python train.py --arch="pvt" --model="image classifier" --image_size=32 --targets=["ground colour", "pattern colour"] --head_dim=64 --parallel_block=false --label_smoothing=0.1 --loss="cross_entropy" --residual_init="none" --learning_rate=0.0055 --max_grad_norm=0.5
Rows from block 3, named by matrix and row number. Rows with one number belong to one neuron. Each number is 500 + 25 x the weight over its row's rms, rounded and kept within 0 to 999. All counts start at 0. Numbers have three digits each. After the name is the row's rms in percent of the matrix's.
# fc1: MLP up (model.blocks.3.mlp.fc1.weight, 480x160), inputs 108-159
# fc2: MLP down (model.blocks.3.mlp.fc2.weight, 160x480, transposed), outputs 108-159
fc1.304 100:486529563500516537459453541521498499500486469489507529531439535480459505516521463473428497502451462488489490480468507528512503464473507539497505515507502505
fc2.304 104:527450453519498485506514520554537498502495485498502479519528517507543499527535492508494519535472469531508483531493535507510505509553499486529489486522518526
fc1.305 108:481535474521489475495475515521455493483520538525501465507503464492500496524470470542535491537500451539508474489518524477509492551495554508523486501480514516
fc2.305 098:514506524533459513552510534474486516508505488507470459476467477538486504522479509513503464481454530486466517553482517521493518503467542480504483498500464508
fc1.306 096:514534502474491529485489552500474501477479531546489518508484520505508501494509513472530527508545498493507531456508467509451477504489510528498504488525475475
fc2.306 096:482509480484524527468457514491499527474504478467503518531496479465527483453484505530490486472521506530489485524521525506437510513496466491527468506475476528
fc1.307 107:527516507477526531516503471533525459535510520505547500538498487510496514521519528486496491526508522459460496510495511554475494486474499516460514490494507520
fc2.307 098:459498471514489535498486490539537518534491537516481480517494478549476504502468504542564523513512526516483456500474519502495503480445505514501497480513486483
fc1.308 108:531453509473518491529540503518538468468531489531469541514507504517523505528468527500543491509480488506512531506472488464494483535482489508533496530437483477
fc2.308 093:484519495501545508478451510513474496515476502480534521487459525532468534475447520513537509483485560512494476497464511486522541541537477506505529485441545485
fc1.309 095:470500507501502496512490518513489505518454508462469519477557508460482477471567508516503512459501533505466548465532508515504460508526516474489498474493505528
fc2.309 099:503566487495493524450490434530514506523474469471500498505478528517513523491498494496524510487506521551526512492504503496523476489529484522552510542515510472
fc1.310 107:502515522504494514511551514549484527503517496534453508482513496524486471475488537473521534472534500487460503483489503510519510454546547510513544492487492471
fc2.310 097:508439469490486526479531498518472502502511452481476497526507495563480503481509528486492482525509513490524474491527477523482488531475497493510528428466464503
fc1.311 101:509519457485470500489540512509508510474450515484520495518504487482520510492518523510521533538529509508510523505519529517524481526501504504486498507499532462
fc2.311 090:487448504513502520433491545562530505499495483490519494541534532476449527511497523554477479498507517486493491468509470431574485480534533524476487471520478516
fc1.312 109:484474514475503481500497485499543545458521480469491495564534504527496477491492538480515480464470483470492475506501533510519519501491505492471488493525529506
fc2.312 100:506453447505514443475517541494492476528511484534494488470454486555513511515522499461504470458462527543521480523475510481515503540484508483528487518493466521
fc1.313 105:522515470499476495495482513517505523490527518499458483541545538517469498520507509473538498518505495506480493460497501457494496491516509515508448510477484515
fc2.313 104:465474451447499488467470512480547498465496473498460465476461499480529544509499519476457497516488486528530491473491534468483502473481511523473479488463546496
fc1.314 077:518470496537530488535510528467540541481493519564537539530512506536517484514521483494503499455509484488513503501511504531477552465517493527544491487501522518
fc2.314 103:533539465523504460510510486503524522510506546505525483479503507522492538470519512551528517458505469486512534485486536474470512491469470460530540517493494510
fc1.315 105:492500520504515502475506497494477510473510541489514495498479509507472533481515488498482452462468460483491494507534486501558519473502485467470493443481544498
fc2.315 108:497518540535502524492511449489506472476495519511492526470473501544487478510496506504495511470506493474461524519487484518517499494504477490507525470484546538
fc1.316 097:507455504524506487487510534504479506477497489473467470518543475488481515510533493497472527496472486480483494478514520512516493528458503452494513550514473496
fc2.316 092:493471485472518513523557470505495525479480528531514500541481505523471509517487549481493471458540511506548449531468486533486483473509470464512494508490496468
fc1.317 104:470454471498560517494506495518481491523490496500487501493469519481490451496496493547467470507523530529537488527477519463453460499488520499485478443514505513
fc2.317 089:528515503454491553499497522486470548469525494492531491504488480498500468482513470483538491455532491499497483513468485514482476489524480478490478509495443515
fc1.318 097:518465483503487534490461518547495505553522496496510484514545493498524480515497510464511509533517471516486493505457512518535569479497508459505497533522531489
fc2.318 093:547496470465485489510501489476485535454485489466463517475505474469539500533492510518520494485521510502521559482541532508492533536494508465512489502486486505
fc1.319 120:488473510499496443513439508475550488466514531478490542499521526504500521524465541490484523470528435516475487490498538478545478437521490505514512504487492505
fc2.319 112:475498512539526489463533512503474521493449508458503475515452514531514502504488484531559501533467524513479494430519502503476487532505471496497491527539487509
fc1.320 098:492496503509504508481456511544500482457508528500490471528527520471494510499462488491524503517509466470467546470496481518508486468470431508530536507513474471
fc2.320 096:481543486500477482510546512506464493522511477472510455478476499511489496530528490525540519499474494487458493480495462513508525517549503474468460499483469518
fc1.321 091:479475511497484526497537502501499491503575472473497483475551438513493494469438462519515476518511430473494496537522501503493452470523485549541511504458485455
fc2.321 101:510480532486436481516495479470512506514516478512494498520463498482457465527523530492492476495516455511432521507499528534502486519491501494498471524498507495
fc1.322 110:485470544486474493498495565498526557465480519512471496463484523493488489482547505518476506537505508501469528523446539514529539476505504492538516521456506523
fc2.322 108:453494510477503519477482562488485503473517458485504490489487509513507470445457540530495491486497511497503508508479509517517517477490490499474488527477485463
fc1.323 108:459523552480496488547497482479497524499499482502487479462502507486517507546516536529521482506507532509494530472500496484476505498522493511528514482491571499
fc2.323 106:516491486508524494497507511482476487507483488502514516480469518578518464501505492536477505487526513550494518459526475479525520489511544512497551505517529449
fc1.324 107:554483508531459487503509475503468520481494481482482537493487491512513494500511495527495523485435534484512477487498525461503475511512490492545491503479461522
fc2.324 111:492477538513530494507495511553506489496510474509498469486524493524489539544467519515508522515480495501494546489518535480496480521546505511476520479511483560
fc1.325 099:478545524500520471511470497495471485527499517507473491501510469515511483537501512501492493489482487536505509518476508498469523461474457518493460511577513467
fc2.325 104:463453443503534493507519500502521489495487508469463481536515501474532452487464544518553488527510477522503425503499500498503497470519496472487454533536495486
fc1.326 097:478459490510551456506502511511497486491445499539543493544494525494484500525499533476453493517493495537478508505514534531500488467472507498492472491489509531
fc2.326 105:490522528507576508524514498549545485487497520520497533470459485489489541546460447542514512507490502501547493530520453480512527499524493488527491477485463583
fc1.327 088:457511476524542505527501510520494498508540467479505487529522503499499523460534459452450518505464468499483491498522546542524504503522504500502525549449496537
fc2.327 086:514542477529486494498510479511464519485544534482472513510492515504491471500559484504482461502517538502480530459524494477496520510522491518464562482503522504
fc1.328 102:504450490473498443506499501522463531496498454517505516475526496546483470493520539494540493486494494481501517528503505534440482500522516518494506466465531477
fc2.328 095:523479475480498503491494481483533480522515493525493469515491552512478535528491505489464502515495503493462541509553518470553470477546475542502527494511515505
fc1.329 104:479474521497503505490475458529497505491509513513539525465465492558436499510507495494444505501461490507513494542469516450539503494464502544539516530444507499
fc2.329 100:538498502511502500533478512513487486495542506508483527456473473512495500505495515497514492501513504494541492491515503514553479483515513501498490549511539462
fc1.330 105:508495459516508487489462538466505515465475587488528531502464542484468476476432495499514521544505522492482497496552490498528484480520490541501499474507501494
fc2.330 096:477491489547542512491531494466475522534494492522461504485498467486504438454461490478528520498504496522499513515548472488496519453502518485495521498526489488
fc1.331 093:506511478441514511511496513472480502490512503503497495525468483504519501495490502535491513529465553541470464487483547525485509548526493522494482530463551523
fc2.331 095:497482482465482517490481456502518522453480475551497502529520525489458489508493475515510524469490517511518491530478459528521508506471471511492503458490495487
fc1.332 098:515500536545488523490462545464502530494474509496517537505441537486523470522468464460474475474532520500525472520526502497481478509488506532467487454451529497
fc2.332 101:518514519563538498474502467464504514513487491523502510535459508489479488487505540517505513503475519539503497488556480495509472491525556483476511494518515514
fc1.333 097:540530519512537515436469505501500502473518475522517532478504470449468492436481474497481521522499505467496526507572478468476465518476510531501553484483512476
fc2.333 093:510538467497495472510479483493481525488515471462453466503530482484514504509532500512543500501523492477494561542522499535489483463533448504517458456439513506
fc1.334 094:483492534496507533472490444559506515516537492494512516527474509489550501528498497537505533488490533501530473540486472493505496515485557533491472520541491484
fc2.334 109:468493484545488479529479496521483499523504475492510428532474507496514495463537491486513531484486510475548494500501503516496499483467522484503504486483500499
fc1.335 102:500500507485524549503511501519489495546532534465516471520508512502477492518533515506492508446545502507516556530474511501474452501521507524512449464500500507
fc2.335 106:422493559509525499484442504478531502515541494544469518482540487485505484526441508518496541500476482520505461522471493498501454522478540537492490526553550504
fc1.336 094:472475538536472504546536529507554490476494557523493519525496496485488525480527495512481456453495477501540456506496465483516536526517500492513511450468466475
fc2.336 087:471507467492487473479476491509485532527456508493515510541479494472497500514525548478491480484526503496551510499447469500515435500504540524467494505493468478
fc1.337 096:503516535530514512465504529457519496527482464509532444487532525474488503506502493483504542525543487472514484544479525513508502492486522517517544498506473482
fc2.337 097:543555481488498491522487498454520479518483461481511525496479508477493528487504501513488514498500539515519478486496542463494467522496533482479524479498514518
fc1.338 108:505521500526520518519536480513516506498503481515467466542484514507506515501491485494504490522563495472571511513488463475501510467482547560460526498487479527
fc2.338 109:507525491497489496500475513443548525489496497485517482519532549500508476485477511502504492481505517453477505504511502457492470464499488493471452524476520507
fc1.339 102:477468513496520515450540540507507469492506485482520470503470515525471499491469517510474495516476471490509474493472488518510482548514492526547521485488474484
fc2.339 097:541461486483461494525519471483495475464479546531526518481480484492475500479506479483513514522494465518497475457501482502506540501468493522482488535519493510
fc1.340 125:506488492478454490477488520506511524518486467493529486483492464542544447503467493505495476527467561446531461455506494502501491461498459511546497497487533454
fc2.340 133:473549485490496467478524457515471492502490496525484506469483516531511470494480516530512495518473526440463478488511499476491464500486492495499515499499451501
fc1.341 092:508511496537465532499483494459499512486495479504500460480472455551495520552512483501529451515532497520522504489504505504514445470472498470514523552474497474
fc2.341 098:484534512485503501507474522496476493509515539517472491432521501504498490547518461514506520505507507515515523504498509511497527459471543558514466523462503525
fc1.342 096:525494517502539433466543521517517503476520493511491487475471473505554503518530526522483504521525489504493518462460474520504508504465524489471497465517496552
fc2.342 101:510522530472511550483492507486511512505514530516479516541504477549494465544510569515533489475486529527520479497514532471526465500485464499482478494509501547
fc1.343 101:485530479463519501544509510493508502499488481486502499561502505478467483517500512476508530470553535489519460496498472502468488475528538507504508469550502503
fc2.343 099:517530539466523512456457542494489482511528501528521480542485466462525506469517521473501498470536476520491516486535495456477499510470492491443472478529509493
fc1.344 083:504464485518478546544474497538492498446503509493530492502476497515478439520491469495531486493462518477501517507500479486492493540452475522497495507485501475
fc2.344 102:490508478543491490511494505488511469521473540475546478494485514519517475501527506533514510464514443471466464526501531478491507468450487481491499466465449512
fc1.345 096:519525508506466498502564493495511495515549543473494464520480493509441556473448497486500514517467478489491547486544454467479530496506534513525563511471517512
fc2.345 090:463522537496555556502475506540505495475525528465515484489506493488498539502538527500472494485459484488488474516533484495492518507496503513533539500477487490
fc1.346 108:528523528503508553523508470495477507453504488549518498508471529503537521522466519467482523500497495494526480500477487498471478544499495547472518502504489491
fc2.346 104:535493492555527534506499471508511522505500497534491510461490482522470516505486491454515493500499476444546492463463451519469476492515495486520512535491476516
fc1.347 079:480509479512478488504468474512486474517484465499479477543508496569497493477486507505461473549520488488483471528479497439490560486459498540569503504517513545
fc2.347 098:463479466527442507529520542490485499503471482532494477475529497529507563525495506504490524524517517538553512462484501510522485508483554495526504556489462480
fc1.348 096:497513491452470549537482502486535508489541504501520502462501543509489526508507494496507468500495462472469508503528544456503491514519485520505522499500474478
fc2.348 091:490537509517470517484490494530515473514495463509471507482467497492561503509488509509504522505511477527477517482523453440471466470491543530523491527525474538
fc1.349 093:486473533523512458485475489499510504487547521498492542514495461500513484538522510502509488521485545524471509497477492494503485519500506521518507490492545502
fc2.349 097:506473520516493457482467486532514518520475440493507500540473516508497561510523565506523467497524518466520492536471537487547460479486503470525493495509453441
fc1.350 110:488499514503504491512537506504503500526489508464500508509504515532532544498494493512499469502522521489505484488562518531492489489492544551475532488460497482
fc2.350 107:494523500513465517511496511534490508509510534458540514505531451486521486480427518493499495512487521458498526470546511482557495484523458453489521530534499507
fc1.351 108:509517504540519484535478420492476476512445493453475483467414495540498530487490520478478491495491535488455498508495489535484472464512467514491524474506514484
fc2.351 093:485536484472502499477509525482445526518547485518509505470480535526469529499501486543486506516517466495490490536476524492500502476552514492521483456495526483
fc1.352 104:498467452452495484491544446501481473477494475487565458521510489518489494497508474498470481487500504506512502490512507492490516522551476479474539511497519485
fc2.352 098:521524513475485515455490492510535451497551507528517489526515512511429507460500477533482491510514485519545522500493492514498529526466508517497520483496465473
fc1.353 093:468505504495438486504498516467526491499478493504536491474478492481472498505533534462423480491497479526498498491505472507488516516535512495529482518515500468
fc2.353 093:524510501484514488503473496502482474525566509502493492478495498487448456454471518529514499488501515513478519491485447474494484547512459470495499467491530527
fc1.354 110:514537466499477477472484535466506464531482483512443487512531484492497493468499500442485503518476534510537488504443516522487525510555496503485516470504498549
fc2.354 088:453498503504516547499498427507477459483523538474492495489511514507476495521532499535505475494513483493519536469528519498486517493520543524478485456506512474
fc1.355 097:465501447498455511545524504500493519481464515522455480511515497516493527441514500540497505472494539488447470465469525500498480507518525479544462483494485515
fc2.355 101:517467477442453472564521499453572524458500456531488486511517459494534482517532516501523501528507486530505537491480465533510507507473507509521526477536547494
fc1.356 106:489519478462553489506497513456479498494513476532525497503550523488535521490549528514545509515503531524499449532492528513486505519522487478529474477485461481
fc2.356 108:512537482491504518521486515490527491513506499517488508517499459505489533531497493525447481480489476488504525495500530474480527491544529512526505534523512488
fc1.357 106:501512546495468534502485462510523434480503480484479513505522489500522478470508500505518533502499511465502491456489477500472462522492486483458510527501470510
fc2.357 105:501478478547505507468517463454507534503492540451476483487508502528502506439523496471486478508536469481500471474491517515510535480522470495459520500449519513
fc1.358 098:487516552499509573505517503488486500503523435509523526504505485534504492534498478479549490523504550507484476492506490474503512542536505509499510488524495537
fc2.358 091:504498461485491480474477489498517500507487514511489490543472463520581511505529490480521521447485546491463475518466518481511525523500524565499540543497503550